From a checkpoint of a small multi-label image tagger: layers 10, width 384.
Rows from block 7 of a small multi-label image tagger, named by matrix and row number. Rows with one number belong to one neuron. Each number is 500 + 40 x the weight over its row's rms, rounded and kept within 0 to 999. All counts start at 0. Numbers have three digits each. After the name is the row's rms in percent of the matrix's.
Before each neuron's rows are labels from the 100 images, of 14848, where the neuron reaches its highest value: "strongest on" is what is common among them. Only what is clearly more common there than usual is listed. The data: procedural textures in two colours, tilted and lit.
# fc1: MLP up (model.blocks.7.mlp.fc1.weight, 2304x384), inputs 128-255
# fc2: MLP down (model.blocks.7.mlp.fc2.weight, 384x2304, transposed), outputs 128-255

strongest on: veined
fc1.520 063:592500463500500500500500500500557500500500510613500425500555500500460449455500500500500500380500500581500500500500500500500500500500500682481606441500500500500500500500500429500500500500551500395500500500500500423452500500536500500526500500500500500500500500500500500500500500500500500568500500500394500500500500500500500500500500500500500500500501500500500500500500500500500500500500
fc2.520 065:396500500452576500500500477500500500500500500500500554500363500417500500543500486442500500566500437500500500500500500531521500500500500407500403500500500500500500500500500511500500500500500431500500500500384567523500500579500500547500500500391500500649500625500500445465500508500572500371500500500601500601500500500500500459500625500500500500500500500500500500500500500500500500500500

strongest on: zigzag
fc1.374 119:542524502500427554500500504459518542557505500512500465500500597500500500481500406500500500500427590623543486500500500500500458554500500698500500500500536500500500500500500423544500500500500418500486500552500500500500500500500500579500500500500500500491464500539428500595451500500500596500456500500583500500483500500367500500602607500500500500500500500500500500500500500500500500500500
fc2.374 115:459500500510500500518500500552452500500405500460500500589500417500500500500500500441500500467500388405500500500500500500500500500500500293500500500449398500500500500500500623425500500500500552556524500404500537500500500496500461443500500500500500500500630500483608500500500500500500500500500500452500500493500500550500500547437387500500500500478457500500413500500500500500500500500500

strongest on: checkered
fc1.531 090:500547500500500500522352500500500500500454459500500500465500500564500500588500500500500500556500500500500500500556645500500500500500561500500500500356500431500500500403579500567500500500500500500500500500500483500500633500500506500500500440500500500500616500500500500529550517500500500500500500571540500500500424500500500500545515375500488500500500500500500500500500589500500500500518
fc2.531 097:500500500500558500500500500500500431500563500500500500500500500500500500378500500500500491500465500500439500445500338500500500500500426532500518500649500500500432500500449500500500588500500430500500481500500500437500449516500500500500500500500500545500350500500500432500500500500500500500569500436424500500500500500460500500448500595500500430500500500500500500538376464484500500500500

strongest on: bubbly
fc1.558 098:500500500500500500412500500401500578500658500500500500500353528524500500500500500500500500612448500500447500500589500500500500500500500500500500500500536449500500500500493500500437500500500500500500493500500611428500640591500549405500546480500500500500500500500500500500424500500500449500500500500564500500500500500500500500500500500500500500500500500500408500500500500550500500500500
fc2.558 092:500500500500500500500500538553472500500450500500500443500500438500500500485500500420500447500500550500500500500500500500500546500500544464500500500500433500500500500500500500500500500609500622500500500448500500500500377500642500500422424500505500500500456500500462500500560500500561500539500500500500522500500500500456500497500500500500500500475500449500500500439573500420500500500500

strongest on: seen at a slant; zigzag
fc1.547 101:500584469500558500587500340500500567500500500514430497500500491571528500545500584525500500354500500500500500500500500500500500500500500470500500500455384500500500500500500500500500361500500500500500559500500500500500532500500500500500500500500429500500465500500500500500500500500500420629442502500500500513500500443587610500500500580500500500426500398500386500500500500599618500416549
fc2.547 090:500500500500500500500547500598500480457500514500500460500500500579500500602500500500500500500500500500500500500401500652500500505500500470476500500500500500569559500521427471500566640500500500521500500500500500500500500500423500500500614500500459500449435500500500500500500500500500496500500500593500469463500537608500500548500500500563500500452500500500634500500500500500500504500500

strongest on: crumpled
fc1.294 099:500581500500459500578500438500500467500500500500500500500500426500500500500512500500500500500500473500500500586554500500500514398481500375500500539544500638500461500500500500500500500410500500500506500500500407500500500500568568500495500500418568500500500564500500500501500500500500500452500500500417500500500558395500500500594500382500500500500500500500500500500382449564500500500428
fc2.294 092:500363500500560500500500603500500500500603500500500500500500577500500500500500500500485500500500500500500500441400500500500500500500500609503500500500439500464553500500500474500500500500500500449500500500500530598562500500372500500500575500500500519500500500500479500500500500500500500540569556500587463500500489575500500451458500500483500500500500500551500500525614549500500500500607

strongest on: crumpled
fc1.617 084:414500500447500500500500403500541500500500500500500548500500429500437500500451500500486500500634500500500500500500602500406500536500500538475545500462500436500500382500500500500500500500500404500500527500500420500500500500500500500500500500500500500500500500500500500500500500500630500411500500500500500500500500500500500500408500458500500500500500500500356500500500500500500500574500
fc2.617 091:532500500500591450500500500500500500500500500500500508500563596520591500500503500500500500518337500440500500458500423500573500500500500456500500500554500500500500622500500500500500500500423579500500500526500611500500458500578500500500500500500500500501567500518500500500500500500377500500500620480500500500500500500500500500672500585500500541500500500453674500500500527500500564434534

strongest on: bubbly; speckled
fc1.446 111:500500500500500522434500500612500500500500500373508561500395497500500500500594509448450500531500500500445500500385500500500500500514500514500485500541500500552500500543500500500500500492500500564500585500467505500500500500500498328500521502567500500428500356500500500400590550500500500500500500500500500500500394500439500500500500525500477500503500500500500500499500500519500500500500
fc2.446 116:500500562595500500563500500451561500517500500607551500500556540500500500500500500500571500557500500500415500500500533500500500500500500500500500549500461549500500500500500500500500481500500500500500369500500500500500500500491500586500416500500500588560500500500451567626500486500500531500500500500500500500500656500500500500500437500500500500500500500500500500500538500487500453419500

strongest on: woven
fc1.646 098:500469516500548500500476572500500500500500500500500500620472500500380500539500500544500500500500387500500500566500500557500500411500500500500500500500500500500500500500500500500500520496500415500464500500500500500500500500500500500500500500500500459500605500591500500500556500500500500500483500459494599500408500500397616500500363500500500500419500500500500500500500500500462500500500
fc2.646 100:500500500500500500500500500500500550500500500574478500487600500500634500457500500410500500470500597500500500405500500500500500663500500500500500500438580500500485549569500500500470500500500571500500500500500500500500500500500500506500506500500500500500370500427520500500500500500471431500500436500597500500500500500601500500500604500448500500616500500500500535500500500500500500500500

strongest on: coarse scale
fc1.605 131:500500500500452500500500455444500460547500610500485500500592500555500546572500500500566554551586500500500446500490500500500500500500500486500500500500500500500494477636623500500500391500500490407500500500450631500543583500500500500429464500500500500500512500500500500500500530500500500500500576525555500500500500617553415573500500500500500500543531500445500500500453500500500454500500
fc2.605 130:500500500544583500500500500500500557434500435500497500495433517500500458430500451500500500383500500500500534500500438500492500500500500500534500500500500500500560559413419500476500500500500522624422500500500442427468400500500500500591500527529500500500500465500500454500500549500500500500500448495500552500500500436411567500500500500500500500393500500544500500500500500500500500500500

strongest on: crumpled
fc1.62 075:500500500636500500500500500500500575470538562500399556500500500500500500531500500500594500521500500526500500415500500511500500609500500500622548500500500500500500500500500500500566500500500500341567500500500500440500500518500493500500404500500500421500500359576500500500500500500500500560598500438464500500500500625593592500500500500584500500500600500559500500500627500500500500500500
fc2.62 065:500490500500500500500500500500500500500500387500500500500500579616596500656500500500500512500500500500578500527500500500500500408500534500500500500533500500500500551500500552500500500500500500500419500588500500500500500500606500500500500500500579518500500484639561500500500570500500500500454500500500594500500493500481625500559560500544417500475500465500465500500487502500445405500500

strongest on: veined
fc1.559 105:500423570500500500500500500500500500424500454500500500500466500500500462500685500500543500500390500505414500500500451500500500500505500420542500500500500500500500556500438500500500500500500500564500500500624500500500500500500500500500500500500504500393494500500468500500500500402500500500500454493531538500500591342500519500500397424435600553491500500500500500500500532500500500500500
fc2.559 093:500500335500582469500500500500500500616500615492477500534500500500500500500407500500500500500549500500500500500559490500500500500500443500500500500500500500502568500500500500544500533481500500500500521500371500500580500512458500478500500500500500500603500500500583500523524489500500500500500500500484500500500387611500500500500500576576371460500500500500500500500500500500500494456500

strongest on: woven
fc1.1 081:500504500500500500613506500500500500500519603500500500500500500423500500526446500500500433500500500594500500500538500500474500500500500500500400500500500438500500500500500500500500470500500500588586500500500500614586500500528500500500561500561500500388500500500500552500500500500481500500564500500452500500500500500500500500433500500500500388600500500500500500500500500440419500380500
fc2.1 080:500500416500500500384500500427500500500500500395500500500500500500447500500500500427500647500455500500500500500478500500500638477500500500500651648500500500500500500500500500500500500541560500413500500500500414500500500500500500500500500500500521500578453500500500500500500510500500500513500427500500500500500500500500500500500500500500543628500511500500568500505500593500500500556500

strongest on: cloudy
fc1.76 124:500500579500451500500440455500500610500500500393529500500504506427500484500384507453345500528500467500500463420500500598500544493500500500500500500500414500500500548497500519383500500536583392368500575500542500453500500413540500500500447500500500500500500500500500500500466500424500500500449500500500500500500400500457500500500606500439432500431529487500500426465500496500500500500500
fc2.76 121:500500395636651478500581500500500524525500500556500464580500559544515500548562500500552500500500500500500536577500500487500500500564500500500500500500500500500500500500500500500500500500446555524500396500500500500500500500581486392500500500430500500557500500500592523500500500543500500415500500500482489500500615490500500500500500500500541500500500489500500500534500526500508470462463

strongest on: woven
fc1.307 080:500500500460500500500500421500500500455500500500500500458418500500500500500500500545500500444500500500500551500500500500500353595500500500500500375500615500500500490500500635339500500500500500500500477500442500500548500500421500507500500500500399582500470500500415500500500595473500570500500449479500500555500500500445500500500500500500500500500679500500596412500500500553500500500500
fc2.307 088:500500589500500500500500500583500500563500500500516500500500500500500500500500515500500500500500500500500417500500500500500582494500500500500448680500338500500500500500500376500545500500467500500500531514647500500500500500500500500550500500447500500500500500500500500500500461487500465500500500500500500433500552500521500500490500500455500500500335500500500527473500500500552500500500

strongest on: zigzag
fc1.384 129:500500441500500552500500500500500500500499500500500500500447500500500500618500500500464500500569465500500479500500500500500500500500500500431500500500500500416500500500496500500500558414500429500500589500512528500500468500500592461500500500500494500433500500500532500656500536500364487500500500500573500500500500500500551542500500500577500500565500500500500481500531500500500500415500
fc2.384 115:415500653500463484500500437500455500500500500500525500500500477500522500361500429550500500519515446453500500500500565500500500500500450500500498500500500460500500500500406500500500431500500500500503430500550500500500500526500565500500500500500500500588500500560450461351500489500500500500500544476500500562500500500447453500500500520500500486325500500500394561500500500393500500559500

strongest on: coarse scale; wavy; zigzag
fc1.666 103:500500558482500498500508500500555500508500500500500500616500500500500500500556500379500500424500500568452500500421500500500500500500500500500500500459500500500500488500500500500500495500500500411500500521500500500500583500405555481500500383500500500500500500462514500500500500500500453500500500573500500507500500500500527440500500549430463500500532500500500500500500500500500500500570
fc2.666 098:500500500500403500500500500500500500500500501500500427500590500500500444500500500599500500635500500434500500500500538500500500500500436637500490500500500500500541500500500560409500534500500500500500501488500500500537500500489527482451475647500441418500500500456500500469548500433500500500500589500500500580500500500500578543395500471500567500488563500500500500500500560570500500555500

strongest on: zigzag
fc1.663 111:500500495500531510500500500442500400500500500500500417500500570500500500463500464507500554500500461500500553500500447500500500500500418500500500500500386500409500475500500500500500500500500503500500414429500500500407385500580500500500500500500543416500501500500561500500430500500523500500500500460500500500427500508500500479673500500460500610539500539423500466500529500500525500500500
fc2.663 099:338500500530399486500500500500500500500459500499500500500500500500500500500447500500500405500500500429500490500500500500500500500500500500500500500500585552500500500500500529500500500463500500500500500500583500500492500500500500500500597500500500570500500492578450500500561500500500500473500500500508414595500500489500500500289500464582500375396529500500500500437491500483472500500500

strongest on: checkered
fc1.557 130:529500522500500533425500500486500464500500500606500500542500556457500500500530500582525500500500500500500481500399390500500500539500444684500500500500500500500500458500412396500500370500500500500500500599426500500479529500500437422500500546500500500588500500500571426500506436579500500515500500428562547567439500498500500392444500500500500559500519487500500500500500500450467453500500
fc2.557 110:469500444500417460500500500468500500500429592500500500390546440500500500500500551414500500413500500461500500500599493500500500420500500423500500500500500500535500500500677600500561511500500500500500500436500500500562448463500573500500500418500500500459480500500500500500500571500500500500522533500414500471528500535500500560500515500500500439525500603500500466475470500519500607510500

strongest on: coarse scale
fc1.527 123:500500500500500451500500500500500500500500484500500500419414530500500553593558500500500500557520539503500500500500500500500615500500500605500500500461500500500485430621577500500569500500500500500500500500383500369500500500500500500500482500508500500500500480500500500500451500500500672500427500450500423439423500351500500500500500500415583500500465500633500500500500613500514434422500
fc2.527 133:547500500455500500500500500500511500499500500507500500524553500500583491404457500500474500385453412500500500450500500524429382450500500449500500500538554500574469500375500500474425500395500562500500500500500500557463500442500500500500500500500500500537545500500500500523500500567547427500593500500500577584500531603500500500500500500500410500500500500356500520419527427559500570500500

strongest on: woven
fc1.680 118:422500454598500574500519500500500500500500461458500551500513500500500552564500500500403551596500500405458500500474500512561500500447579500500500500500441408517500506500500500473500500522519500500500500500474509500500500522500500500500500500389688552500456500500500500500514500535471500580500500500500500500500432500500500592500500418500496544470500500500500500500500401423615500500412
fc2.680 111:575552500365521500500500500442500500500500500503572500500470500500500500366500500500650500392500500567500439583500500500500500500500500500524415500545500565500500569500500500500500500434500500500500500500500477500500500500500500488500500500624328441500500500500500500493500500478416440500500500500500500500500580545500500500500500631500542500500500500500500500500500645607360478500500

strongest on: woven
fc1.173 119:450500662506550500500567500500419500422439500413439500500500500500477567500439500500500500500500500573569504500500525500500488500435431500468500500500474500500426471462600438500500391471539500541500500471500500500500420500423500396500474460587419500473566428500436500573442500500500477500500590500500551571500500500500500500500484500530500500500500500500500500500500500548500500500500
fc2.173 105:611581423500500500500401500500500500555500500500632557500500500500500428500484579522500458500558595455500500613486633428500500500500510500548454500500500500500500500500500500500490580516500523460455500500476500500514614500621523500500500639500596504508500500500500500500500464462500449427471451500500500407500500461546486546500537500500500500465500500500449425500585500425521500500500

strongest on: zigzag
fc1.473 051:527598500500500500500500395500500500500500500500500500336500500500500500500500500500500500500500500376576500500405500500500500500500500500500500395500646500411500604500500500500500611500500500500500556500500500500500500500500500500500500500378500601500411500500500500570500500440500500573500500500500500500500500500500500500500500500500500500500500500500456500500500500500500500500500
fc2.473 054:500500500500553431500500575599469500500427500500500494651500500573500500500500527500500500500500454500500500500554401549438500500500452500500500500500368500630537404500417500500500362500500410609500500500407500500500500500620500537500500456588500500500475500500500500437500500500500500500500500500500457500453500500500500500500648500556500597500500500525500500500500500500500500500500

strongest on: diamond
fc1.310 109:546496557500500500500500500500500629500500500440500500500500493539507503500500500500500579500500425500500500583447500528500575500500454500500500412500500500500500500500408500523500510402500500500500500500500500500562478500500500500500500500500500500403500516500500590454500500500500554500500500500500497500455500500500500500500500500569500500500500500587461500604500500500500500500500
fc2.310 097:436500500500500411542500557500500500500500500500500500500432500500500500500477500500441500422500500500500500502597500500500500500500500465500541634540500500500575500500500500419500500708410500500500500500500582500500500478571581500500500500500500514613500481500500500500500500500500500500459424500492500500591500500500500500500500500459500500456500500500500500390500500416548616500500

strongest on: crumpled; cloudy
fc1.37 088:500500500500568579500500500429500500500500581392500500597500500602418500636500500500500500500500500500500500500500522571580500499500500500500500403500500488448510500500500437500500500481358500568439500500500500500500516500511445566500500421500500500500500500500500595500500445500500500500453617500500500558500500513500500321500542500476500500500500500502500500500500402500558500500500
fc2.37 093:606510500500500380500500500500500532500500500661500500500500500432547500436500504500500500500500535500500500500500500500500500500500500500332500596500500531551500500500500500500500500500500500438500528500500500500515500500500500500460500500500553500462499428497500455500500500500500500553500500500500467500511500439500500646500500500500500500416500603500537500500588607500500500467448

strongest on: checkered
fc1.176 078:500500545407500504500500500500491500551500519500500500500500531391500500478500500474500500403500500500500500621500500500500500500500500500572371500504347500258619591500500424565500500500500401500500500500500440500500500500500534500442500500500500500500500500512551503423500500500500500484500500500500521500500500500500543500500500500589500500500574500545500500500500500480554566500500
fc2.176 088:500500500558500516500500500432442500444500500500500530500467500500500500500500500500500500557500456500500500329500571413500500424630453555377638566500580500620500500500500500500500500500500500500500468500577500500366500500500500396500410412500554500500500500428500500500462500500500500500500500460500501500395500551500500500500500500500500500575500500443505451452500500500500528500500

strongest on: checkered; plaid
fc1.480 089:500563442500500500500500500500500547500500672500500500500500500500500500500500415500500500500500500500579500573392585425425500541500500500500568569500500500500404500500500522611500500500500500500500625500604500493500520500500500500500587500433500528500500500500500500431368500510500500500500447381602500611500500446500525500500500500500500490562500500416500500500500500500500500500500
fc2.480 078:500500500500500500500500500500500500525500500439500491500500500500500500500500500500500500500500500430500500500500500556500500418500416500500426500611500500500500435500500500367500510527500500500500278500500500593500500500500500500500342500500500500500500500500500500500675565500452500590599500630400500500500500500500500496500458500500500500500500482476583500548418440500500500500500

strongest on: coarse scale
fc1.46 098:500500500500479500500500500557500437500510500500500500500500500497572500475500500521629500500500456500462500500500500500475500500500500590500500500500500446500500500543492412445500500500500470500524500500610500500500500500500500500500500500500526500500500500500444500500500500395500500500511500480471500500500573545500500500500500500547500500500500422576500500428552476500500489500500
fc2.46 099:500500500500500514461500438390520564500419474500500500500500500500500432500500500550500500500500500500551500500523500449500529500500500500500441583500500574483500500500500550500500500431500500500500500500500551460494460500500500500480500500500500500500500500500572500414500500500500500558500598500524500500500500500463500500500500500500500500500440568500453576511420500497500500500500

strongest on: bubbly
fc1.399 114:500463500500500500500414500500500547500408500501451500615500500510563500500440500500500500500500500500457458500516446500500500671500496456415500436500468500500516500573500500416500574500500438514500500500500500500513500500500490500628410450500500500451410584500563500450406408500500500500500475500500500500457500500500500443541500500500460500500500500500438510500500437500530500500429
fc2.399 099:500500500500500500500500488500500500381529500500500500500416576500421500500500500386500597536500500500527500500500580500500500382500500500446500500500500500500500500538500500500500368500500500500500580510500500500500500464561486500500500586500500500500595500500324500576500500500500532500500500500538500412500500500500500502401500506343500534500500500500500500500587500500500500514500

strongest on: woven
fc1.551 147:492480500480500500469500545500500500504523500500500500500500500567500500561500500575500507500500463500461500500543406500500500500451472543500401500500437500500500500584443500484447500500500500545539547500500500500500534500500500500500500500500547500418335465500500500552500500500568500630509500500500500500500500500552413500500540500597500500500500495548500514500542500500721502589500
fc2.551 143:500500500500500500500500427500500500500500558500545500500500424500500543500500500500500541500538627465493500500404500500503500500500500500500500500500500428421500493452500500500523475451457463426412437458429500428535512500500500579533500500500421584500500577500588455491580500497499486438500500500500512500500478517459421500583500500500485597433500391556500500500500556457293527437500

strongest on: coarse scale; wood
fc1.238 135:547427500500500476500465500500500496510500500449500500558500500500500500406558482495500500503402575500493500500500508591570500500500500432500447500447500500422500500500500500500500588500500524500500500500478500427559500500500559500500500576500500500505500500500500500441429500559514500500500500521500393500500461488500500543555500439500500508500519486500505500532500500526500608500500
fc2.238 115:500500500500500502500500494562500407500500500592500494500476500500500513515445607500500500500500500479583551489500440500472500524500500518476572500560500500571500500500600463500500500425537464500501500500500543500500500500500500500500500500500500500452500500506444500621500500500500500509500500500500646445500500500500500500443500609500500500500500500500500601422500557500500440500433

strongest on: crumpled; seen at a slant
fc1.63 097:500500535500500500500500500500500500500500500546500500613500500500389500618500500500500519430500500596500500409383525500500500500567434500527500500500500500500437500448500500500500500500500538500500564500500500500500628500500451507416550500500500500500500439516500438450500500500500500500500500500500500500438500464500450500500500500500500500500500500500500570500431500500464500500500
fc2.63 100:500500500493500500500500485533500581500500546500500500509500453500628500482500500500500453500500500500500500500626500455588500500430500500500500500409500448500577500500500500500500500500500500532493462500468428500500430500500500500500510500531500500623558500512515500500518500500500500511410466500500500443442500500500650500500549500500500431500500500500500500500592500656500500472500

strongest on: zigzag
fc1.290 082:530500500500518427400500500500500500500500605635558500500587500500500500500500495592500500420500500448500459500500323500468500500500500500500472500500500502500500615500500500500500500500500500500500447500500500500500500500500500500500500399500500514500500500500500436500500539500500500556611500500500571500532452445434438500608500588500565500500616437500500500485490500500500500500500
fc2.290 084:500500500543500495602500429500489500500500500397500500500345500500513500500463500450500500500500500500500500500500500500500500500500500488500500500500500500500590500500500500500539430500500500543606500532500500397500500500500500500500519500500500500500500500500599500500500441500500454500346551500500343500490568620469500500415500500584424500415500500500500500500500500500510500445603

strongest on: seen at a slant
fc1.41 140:500500448500555500500556500554483500500500411500500500500489523500500500518496500461530500433500500426500500500500500500500479500500500500500500500476442373500529470500469416436500500500431500533500524500500500442419470500552616535500500482500408504500598500500500500427500600491555500500500551519500438500500500431500535472500500500430500500500500546500500500537467500500464578490500
fc2.41 099:500500500500500500540427500500500500500500500500500500500500500500500500500477500500552443500500500500519500500500500500500500500395500559500500500500492556500499500500500500546511505507500500500444500500516500500628456500500500500500405500570500500500500500589500500500500500500387500500500445500500500500500500500601592500500482500500524500538572500431553500500568500515500500486500

strongest on: bubbly
fc1.86 058:500500500500469500500500500651500500500500544500500500595500500500500500456554500500580500425484614500500500500500500500500500519500500500500500500500561434500500500500500384500500500500500500500500500500500500500500500442500500500500500500500500500500500500500500500500500500500500435526508500500422500500500567500500416500500443500500500500500500500500500553500500500568500500500500
fc2.86 065:500500500500500500500500500500500500500500500500458500405500500500500500500467500441432500500574500500500500500500500500500573500500499500476500439500500500599500500500500618500500500500467500500537500495500500500500500593461553500500500500500500500474500398500500500500500500500500500500500403500657500500500500500407578500500484500500500500500500500500500500500624500406500500500500

strongest on: checkered
fc1.303 127:500567500500500500500500500500480509500500500481419515500500501500500500500500500503500474551500500544500500399666538345509500500448500474500465594500431372500500500500502646500500500500500500437540465500500531500648600511500615500500446500500500578439557500530500514500500543497410500421500500402500500554446500501500528520437493500500426437554500500500500500500505500493500500500500
fc2.303 123:500393516500500500500461500500500500500531555500500487500500500500500500500500500500424500500498500447500500557360500590500500500500500500500543500483534647500500500568500331523545500500500500500388569500500500482384462500500470496509500500500439476500482500500500500500500499500500467559500500500500500500500500500445500500500500449484500522500500500500500500544518500500500500500556

strongest on: scaly
fc1.221 089:500500500500500500500500500575500500500500574570500500500466538500500608409500500387454464500500500500500440500500500597500500500568500523500500500500500500500500500500500500500500500500581622500500426500405500585500500500500500500500500500500500500500500500500500500500500500500500500524500500500500651439500618500439579500558413461500500476548500611528500598573491391500500371500388
fc2.221 097:500500500500500500439500530435500539500500448461500500454500426554500393569500500562500500500598538500499500500483560352500500500414500500500540520500529500450547500500500500500500500407500500500437500500534477500500595500500580483500500500500484500500500500500500500612500500500500500448460500500500500568500430500500500500420593517500500500500500363500400500500643500500452532500609

strongest on: coarse scale
fc1.215 119:500500481580500507500561456522538500500500500531500500500500565500486500500500500500500500500564472500500500500529500500416500419500500533500500479500520469416500500431431500500500500500500500500556500500591500586517500413500459500500500500499353454500500500498526500500500500414500500500454551603500500513451500570500500500500463500523500500500502500561500500453500500500564500500508
fc2.215 113:570500556500441500500500500500500500442502618500500436500500500507500500500500500500617500500500421500369500500432500500500510500500500542447414500443500500442500601500500500578432500500500588500500498546500500500453500566435500500500500500517573458488500509445500500500500500580463500500500500500529500471570500500500553500471500500500500500500500436500500500500513516416450500500500

strongest on: bubbly
fc1.131 139:500500426472424500500600559500500589463543500481500556446429446520424519500585440500500500597500500483500500540500500500500500500500392439500500521500500500500500500500471500500437437500500464500500500582596500481407500500500500500563500587500500500500565500490529402500500472500490548500500500391500500500562453500491500426500564573500423500538500500459393522389440500500510424500425
fc2.131 115:500500500549500460466500500562513500500394500500500408500500535500500393477425500403500500436500555500448500500454500500571500500500500500500500500500500500500516519500500500514500500409500500500500500416500500500596500500500500500375500500500500677500389513500392500500500500500500500500500500581500500500500500500524500500488437500483557553404572500500500500500500500500562586391500

strongest on: bubbly
fc1.223 119:500500484500485500500500446500500485500500500636500500500500393464460500500500536500500488500480500500500500500500467500500500500500547595500500500500500527490500500500500579500500500500500500500500500434515499500500562500500528439500500500570476500500500500500588500500500500492500395444500500500475500665500500500500500500500500500599500500500568500490500500500545500409500500408500
fc2.223 105:500500500500500500500500572500500500500525500500516500554500685593561504500556500500492500410500500500500500500500571500500500500500500500500500500500500462576500415500500441399522500475500500500500484500500500551535500500500500500500500500419500500500422500500403500500500500500421603500500500500500500457500500500500500500468500599500500500500464500532500500426500489500543500576500

strongest on: scaly; studded
fc1.206 120:500563432500451440472500500500417500500500500422500489532500500500500633389500460500500500500500500500500500500500500514500500500500500344500500579523560500500500500500500500500385561500500500450500500500500427540500479500500500500500500526500567500500500500500500500500500500459500500500500512589470500500500500554500466500500500500435418320500500500500470379500500527436500500500611
fc2.206 104:500500500500500500500500500500578500500500500500500500500504557500544352500500613476521500500500500500500500500500500500500667500500441665500500500500500466500500500457500500460603398431500500500500500420500500434500500582500500500500536500500500500500466500500500500500494500554493500500500500500587500500500500500500500500500500500500586612500500500500530500500500448623500500500356

strongest on: cloudy
fc1.673 138:521500510500500449555500572398535589495344500426500505500496500500500500453500500448500482518454500500500443500500500549484581451563500500500461500500500500540500500500500500473426516497500500500455500452547500500500549500500500516500500500500500500500581482477601562500500608500472466500500500500398500495500500514419500434500500538500386543500500531500500506493500500500500496500500
fc2.673 206:486537500500463423495500500600460500464524500500466500475557500500500426629500517615500513422645483500500552543524500461441500444500500561629500464552478438420378505500500494496553451500559522500500587577500559410479500509500457500500526528500557500500456596500438549500493466500573475500533500471568462410564500500568480500500500500500500401527500500500500500500462540500500553500560

strongest on: veined; cracked
fc1.713 097:570500500585457500500500500500500500500589425500500500434500500494476549500534500500500500500590597500500500544500500500500500500500500500425500520500520399500500500500500500500500500500541482444500500500500577425500602654500587534500500500500500493500500500554500500391524500540508500500464500500481500500500500500500500501500642500500500500564500500500500394497500650432500500500500
fc2.713 104:500500500500557500500500500454502500500352636500500500586500500416540449500429500500500500500500494500570500500500500500500500500500500574500500500500500500500500500500500500500500500471500572500466500500500427500500413318500500500500500500500500556417486500500575500500494500500500500500500526500500500500500500583500500500500305431500500527486592514500500500500468371500500500500500

strongest on: checkered
fc1.252 069:500500402481500500500500500500500500500500500500500500500500500500431500500500500500500500500500502500500500500500500572500500444500357456474500500500500500500500500500605500500515500500403411500500500500500387500500602500604500500397500500500500500500500500500500500449500500500500500500575500500500500500500500500500500418337500516456486500500500500500500500500500500500500500500500
fc2.252 066:500500500500500500500500500408500500500500500500500500500500528500573500500500500500500500515587468376500500500500500500500500500500647500500500500500500500462494500500500550500530500500500500400500500500500743496500500500500500470598500500500500500500500500500500500425500431500500428500500446500500500500500500500500413485570500500605500500500500500500500500440500500500500500500500

strongest on: seen at a slant
fc1.764 113:398500500500500500500500500495485497500500451440500500611500500500500500394425500500447500500500496554435497500500500617500500570500546500500500500500500500500545500500500500500500500500500500500451500389554500525500505387500439500500500521500500500500467500507500517500413500487434500500500500481500605414674500500455500500500500500500452571500500500612500500500500579566500500500618
fc2.764 100:572500500500546500500500500500539500500500540500500489500500500500500500619500625500591500441500500371500418500425557469500453500500541500500500500500552500500500500500500500500500500500500500500589500500500533500500500500448500500500485444500449500419500500500601500563500435500500515520480512500500384500500500500500500442480500504500500500500500500457500522500500500533438500500500

strongest on: zigzag
fc1.79 085:606500500500500500500606600500500409335500500500500500500500500500500500500500500500500458500461500526500500500500477500606500513500500500500500500443424500455500500500500500510500500422500500500500605500500500500534561500500500557500500500500500500500500500500569500500500500500500538408500550500448500558579500396500433500500500526500564500500500500444500500500500412500453500500500
fc2.79 094:500500500443500500450467418500500539701500500500500500500500500500500401500500500500500568500556500500500500500500600500443546432500418500500500500500484341597500500552500555500500500500500500500500406500500500500500500532500500500443500500500580500500500500500410500500500500500500387500500493500552500500500500533500606500500500500500500570500500500500500500500500500527553500541409